{"arch": "efficientnet_v2", "model": "image classifier", "dataset": "scattered letters and digits in many colours", "train_examples": 195000, "image_size": 24, "crop_scale_min": 0.8, "horizontal_flip": false, "color_jitter": 0.2, "targets": ["count"], "num_classes": 6, "norm": "layernorm", "hidden_act": "relu", "channel_attention": "se", "depths": [2, 4, 2], "kernel_size": 5, "stem": "deep", "expansion": 6, "widths": [40, 80, 160], "loss": "cross_entropy", "head_dropout": 0.1, "init": "torch_default", "residual_init": "scaled_by_depth", "optimizer": "muon", "muon_scale": "match_rms_adamw", "learning_rate": 0.0018, "momentum": 0.9, "nesterov": true, "orthogonalizer": "polar_express", "adamw_lr_other_params": 0.0018, "cautious_weight_decay": true, "ema_decay": 0.995, "max_steps": 29600, "batch_size": 64, "epochs": 9.7, "lr_schedule": "poly", "final_lr_fraction": 0, "warmup_steps": 1480, "weight_decay": 0.06, "adamw_weight_decay_other_params": 0}
Rows from block 2 of a small image classifier, named by matrix and row number. Rows with one number belong to one channel. Each number is 500 + 25 x the weight over its row's rms, rounded and kept within 0 to 999. All counts start at 0. Numbers have three digits each.
After each channel's rows are labels from the 100 images, of 14976, where the channel reaches its highest value: "patch colour" is the nearest of a few named colours to the mean colour under the peak; "strongest on" is what is common among them. Only what is clearly more common there than usual is listed. The data: scattered letters and digits in many colours.
# convs0: expand 5x5 conv, stride 2 (model.blocks.2.convs.0.weight, 240x40x5x5, each kernel summed), inputs 0-39
# convs1: project pointwise conv (model.blocks.2.convs.1.weight, 80x240x1x1, transposed), outputs 0-79

convs0.100:475497585477523497496528496501495507474514487515489535506482475466511473518481498460527522464507511555516508497495496463
convs1.100:484492519521484538495510532511487450519480510532492518526526450510484514474511478474526534506483467450543509544480492455543495470473516517472498507491496486485465518493541516530514510532491489485529507522488508498510529480502481496581492536
patch colour: black
strongest on: pink; orange; yellow; white

convs0.112:502509499520477528473508489518540517466535532503530485524501470493508507542496561511515481498538529490504531488514557527
convs1.112:502512500518510489447508502493519489493507454494520465500490530530486499489488479471544529470516510486487519480539500489481496461472485468505505525495469527527473456550456552489490508526569484491497487527490497457520529506486498534468479540
patch colour: pink
strongest on: purple; black

convs0.217:515500531535488522509498518523509469452543478492499451464514503485518480459430504502515511495491486495497522490460524519
convs1.217:497494491497495522480522507490547488499512517499488513528499496490533520485536528490549530467517529516475474498485503469507466503495506484537498517505464499553471439509541527477546497472433497481500459516474519500449467535487491474483523501
patch colour: black
strongest on: yellow

convs0.75:536507471500539509499490498480521468514508503547486525537510508542517471536498483518516510519509583505510471504495531492
convs1.75:517489512535513533489480488514467490562524502476463531483522500507522506545489511493499497478480496456498475496495570521553458492466517487473434527495492472502481519480477471517520524493493480472518508508498500512528542461524483509528522488
patch colour: pink
strongest on: blue; black

convs0.89:552524536487475522483503481542511496459494475524503482488493491515510492491537472472464520491478562540507492529494489473
convs1.89:490497475494473505529492520520443504518505496564518471512492521557541512508487510516509540418480484496504509534478529514475459506511486496516472556490456511468520537490501532504462509484488499502492523512535498526473493498494492519493510477
patch colour: black
strongest on: count: one

convs0.210:519510498563488480511499482545487463494515484526474481501450478500468513470512476458508506541494463528497478501524473523
convs1.210:495523459516496461516451498449518524469517499490532531522500485509475472486506523483562492494467513511526462497470522485518545481511472498489481515501516478513517449504521457489536462490514543481517538518436509521498491517505501520511530503
patch colour: black
strongest on: count: one

convs0.209:491518512471545510531496487503472484482522552499499445493519513500501454479478539518488531510518486528516468472467461508
convs1.209:490519463502548486501519488455498515482491480530472538514524504496512491486481529535491533498496505481514519486506499471504548476488505471459547460481453482508468533523444525486499513518458499475547515467487539484497527535486455493507493481
patch colour: black
strongest on: white; pink; yellow; orange

convs0.185:503468472486506483471453495487553499491484524501505508492533501495548486516554521480467438490466510476512496506492524496
convs1.185:481508474473490526537538502482475508493489521456482532468510521496496521497522476540493470468539524472493525488488475532434459499467542513457534495503493494498527501489509472486498520458537538546469501505503466478509536532504493521508511522
patch colour: pink
strongest on: brown; purple

convs0.19:490518498522482509492516483523477440512484491509505483501455505483491461469543492433470472510477520527477485539500488477
convs1.19:479494496490497490468481515490519489499497468526506492493499475514534456496501508495514533478518520417508486526519492508516487503501560496514505485479446479533515517512536456448500485482506517519502485519490463535528553466459505482507535454
patch colour: black
strongest on: count: one

convs0.32:498442480503509516509459510520572494496479494516517523494486493477528478478488500482452477458483529488491477502505524460
convs1.32:525535491472519511517487491523523504511480505483474490486552527519511551492512511545503472498517541436485464493510491486518507489469481505525488489506422483486522491497444461475530516482484556507482508509459489523522500494537505509499525479
patch colour: black
strongest on: teal; the character 9

convs0.23:504469496545530522471478458503523481488522540499485543496489519488493510552510493481511530505485491537532444516498484529
convs1.23:495560533529489532477465500528495538535476458498506468531464485518489448483511501520502469513503483517515485514446535470511505495504469487538515517467468510517505512500464510490517503516476472497512495516506441541506493540532527483456486504
patch colour: brown
strongest on: red

convs0.49:503483491512455511477533501524469523524501496506516441533489521509473500494514520491496571519517505500540449500494484529
convs1.49:505510518496486488496473508475541478498553439498521487493528481514461500526524478509524493478538503448480466529496544471531516519493529469489509486510515530506493543493436468480485513506536506483525495451490489523496512489493520477499553530
patch colour: pink
strongest on: count: one

convs0.13:476521505478492516509513519499507519524498545474481506474501463509505498527463497563517561496525456459474525521495491508
convs1.13:485497517559501517469513553508525547508498512501491505509505470502491438488509507481504517539501562527471470466481423488502499510512514513492511504495477499465473500535502465502567503516496513521469468491490502486526490527517484507495460497
patch colour: pink
strongest on: count: one

convs0.151:521510464485487498522482489476502493485452489496507482506523490492460476512497492548551464490531556530459485526470513499
convs1.151:501495508494512512522446454477499483489502547519522522487529481491518500487465475479505545468495505530486500509507523494530429482484460464480531554506498492528497485443470507536506488498470512482496482507518522476512573518518513516506490490
patch colour: black
strongest on: orange; pink

convs0.154:517524539506507454465496485521525544504498499545440520508522478511489491505478458539473533496485497517489509478504459508
convs1.154:541493531487475502498460523490505440530486492537501489509475523498496466526494491512514464469517536501475490478543507483556494477503538541525526508547509502491526481511524477515466543507501502490480431500513511475511540463466501524491505490
patch colour: pink
strongest on: blue

convs0.162:540551507469520496506481503525507539499478513449512490505518494539444475508501544486525491488492513522553523498502487513
convs1.162:505481518532508489523485522468515477463521521513511481537486539476481496503476499505499539491523506537547531503549489466498468508502461474487554496528507498512524469485519502494530508495524510486506505496511513485483492538512442427481464450
patch colour: black
strongest on: green; orange; yellow

convs0.174:529484521481515484507514522513529522530486505432487514495543485492557525508516493539483496503491519503565484514480499527
convs1.174:468458498510473485465514467502534485528523504463466494555490491516481511505540460472516498560515506486504520518475476518432507499514499489452534489469494471528523523531510536530478478516488492513564506513503500504493477502497495495533488525
patch colour: pink
strongest on: brown; black

convs0.116:469510508485507485466505499496446468481528506491526472502468498495477468458473523501513582529503473468500498481503499496
convs1.116:524509510510496528502458523462553515497495494478498505496488518542517498501505482487481470450503524550454502495523527510516529474493476531481519486492509483530518459531487467450461475508522525456464490496544525483498481505549519487451505498
patch colour: white
strongest on: red; purple; blue; brown

convs0.10:505473496490521531500478492519488497473468453509516524490470499483485520487455524487475498501485497504499455440484430488
convs1.10:476526507495524506473510490494498501524529516507556496534516505468537481512449516483495508492516512514466515497512462457506487508445490490473446495521503522490522461493553530452517482522450518442482523505516534516469477517504501520492481525
patch colour: brown
strongest on: orange; yellow; count: six

convs0.193:529486452532504495459460482559519521499511485510497476480524526493504503535477503531501470499524491483503477557479530508
convs1.193:495557501504497489477474504551509511483458492499481511488532464510504528500511463547507501511453450473483507455517471520500497471482474532481499504534511487469439498524455519468510547520527516493499545532495501496487483470501508522526521491
patch colour: pink; grey
strongest on: black; brown; the character L

convs0.97:527473490484511502500489485497530508505479477524503505507519513487532497562550486517522443457503520504468487473460544490
convs1.97:487547561553476512507488496507503465497486515465525504502489478494468529457474498521487454490486487507472507513475512544486455551486514482499460496485499475542539459496498522456478514521518524534474497511537467499514514537504507476516513499
patch colour: brown
strongest on: red

convs0.71:486476483512492510542473492482513545501498477507517536531508483490475480498485464452456470497514506500523479553448521504
convs1.71:529519523513497564493523495509480478503506485526504451480477539495500506511494486478473494509471498458499499501513545535501470490508457499510477521481528446502520509539484477490539481556489532433525492472487491505525531498474527475499507544
patch colour: black
strongest on: white; orange; yellow; pink

convs0.85:468550504470516509470500483487512479488524509505479491492548506511495487469469493489541497514507481505498559459475554532
convs1.85:493469536485510487479515488547535522482506497513464490525491495498524493452511507483521492527465471550514489506550493473499525479490527502498518487472493442472504507517517529542505497481469534455559509481492456495447483536485502502500492533
patch colour: white
strongest on: brown

convs0.206:523448488491499541509478535498505468484493459488516460515458518530520489507539512465492484526499475461498510497525455480
convs1.206:474471505494512515475473450462509479491542490518482512465528490484502484472477516518517484467533451544530514514521504505460513448491518468478496466523484494477519572471526497501515544523471535467489481527519498500511514508509508513462497478
patch colour: black
strongest on: orange; pink; yellow

convs0.179:533493513503486531491571484515514501467508534493499499473473533496503506538525543476513479530467553497477498482500473513
convs1.179:485500475500514488450499468478476501538487480568467498562498513498507505469513519487468531506500487511491518536512484493498479464526487533545522469501489508489515509498446509526536493463534488440509508509516485516505479469523482520493454538
patch colour: black; brown
strongest on: pink; orange; yellow

convs0.114:477472482428505494513494495474524528474457498456490491488517507478511513530478485504506451441505518495525498487468486504
convs1.114:475517480510515488485488522503510463530522526483513494529503516465523505493497500513528498508441532492457432504540543499449497500526469520459467487496504548485513495471495541497491501485454493508523549495553527497472494487482531507508523493
patch colour: pink
strongest on: blue; purple; black

convs0.55:533491485501473536479513510517472517505459451498518509544533525528497523482527479473521492470554535497527492486474510520
convs1.55:491523473517499529480521487507476513513518509501499520470492478523477477519478527504493543583507514452484479462522522513483514529477403528513473542515524499487508505477520489523499505498503492492443510503505535504510478492488459493494524490
patch colour: pink
strongest on: black; blue

convs0.48:495489493481500522497485514526495482485525497537524500512518507512554508507526493467501537456534560475559479508471522508
convs1.48:520522493480514464491488512513455536521476460483488485477520508497483502537524556480481500456470488495475493511477531503513502545473481501446477506491469482482544434487464504513523477481546533521496542480501500504516525543502490492511522481
patch colour: black
strongest on: pink

convs0.143:499503534492542520524451516455505526491482523526499510555520498481516471508506493519515561498484555497486498520494525500
convs1.143:537495557471502526507523478534524505480443504539500505500518500445530460487529464513493483490503473466516476501503515506514490460518497474481521492509519515509502475481521513480490479446523549477491447522533512505547511467534512516472500489
patch colour: black
strongest on: yellow; orange

convs0.56:458515467495504505482507518492490529504450511482501442544507493515518501537508496512537468533493530482519518508487532554
convs1.56:526474496476518489497496453518481513487482488489540525510463496485519487440477499475476453508512495517503462509518474465503512509483490496488517472513489495487596527550530463513482519478456526504537518533506473504507509501503520512532472511
patch colour: black
strongest on: green; count: six

convs0.236:496517544483488513558519524539500526495487488515499508524508570515530514491495517507499496460495535550486512481475521526
convs1.236:516474500509503532492523470516480513505526506489486500504440542519477478484511514497480495441505538439474490467511459528500468462487519529465499534565447485492491493489530520477500525541480496483506518521518498538502509473504504517513469485
patch colour: black
strongest on: white

convs0.24:545530478487472502514493511501474471478524526486553465516506500527572530541487507506502505494529521527521506508472494512
convs1.24:457526453498490484440508460532530483495495523472533456502466517478514515495475468519531543448503518528517487525515498534533502459477485469511537518484460513468497486530513525514535499510470501511495480496537518481521493491530522495496492463
patch colour: black
strongest on: orange; pink; white

convs0.1:499495526481510539530461523483512491469491530484515523483452487515447503523501490466481551498540481476478475502512462489
convs1.1:562516470523519512479497503502517526520521486519483478476490509481499483498506520489506467460544574483469473463491552504525509485514477517458487536492482451525551449512495498447511497507506498484491490509502498525522502500506486454499532498
patch colour: black
strongest on: teal; green; white

convs0.215:439543472503513504533518483501521450511507498480482478516500474516523463463486520483510526499518471499526454462511501527
convs1.215:457548466547503484496526510457518501473492452471458484540488499462509497498497504547509520458500493482528494504493488480498467495519473461509473485481525515495509465514514503566539510493461538511495482511476540529484522531507498514494536483
patch colour: black
strongest on: white

convs0.105:486467508497522450509472509517501464478516545465485478505502475490518480522468530523522503546468511520519517471504469452
convs1.105:548506510528497509474493479507517524520526502487535523465551539508483504513565473497503494460515557490505479491492524498515493481523458503490474525496452521514497434519492460474519509483503511501488491513472502505493482509527455482448495458
patch colour: black
strongest on: orange; pink

convs0.142:543504491502480475509523484510489494498477547454497471481491525473482542529507486464497540467524475548494463531498511487
convs1.142:501441494469498506493467506479508495547517462538473492500531522494515517462526496485518511528543535495513523483516522459535471512489466520508565505479504539499521501480517479473505530528491487455493552491461510504473496481497495462466485475
patch colour: black
strongest on: yellow

convs0.98:510512542488509549495497485516509512516536516514495505536522492493557535470505492515501451506448502513460467517460499508
convs1.98:512524480495507501482517492526513523522501484491470509526546480542495501531513498539548468483478477495526487512477483496520489483501522455439530517487533521459466533508455537530492494463473541512498479545513466523467525470485465488501507504
patch colour: black
strongest on: pink; orange; white

convs0.189:547500495501476486485476532520498470505480507501515547537486533540521516534520478536494495499514555487557481498487479496
convs1.189:501525536487473460489463497483471511538496478527523497466486512508476476480538460478505498521514483479484498488508480486466525530549526495521542450532535497528484474491536504519486471516486498501504495491507528453480451534537493562506518510
patch colour: pink
strongest on: black; brown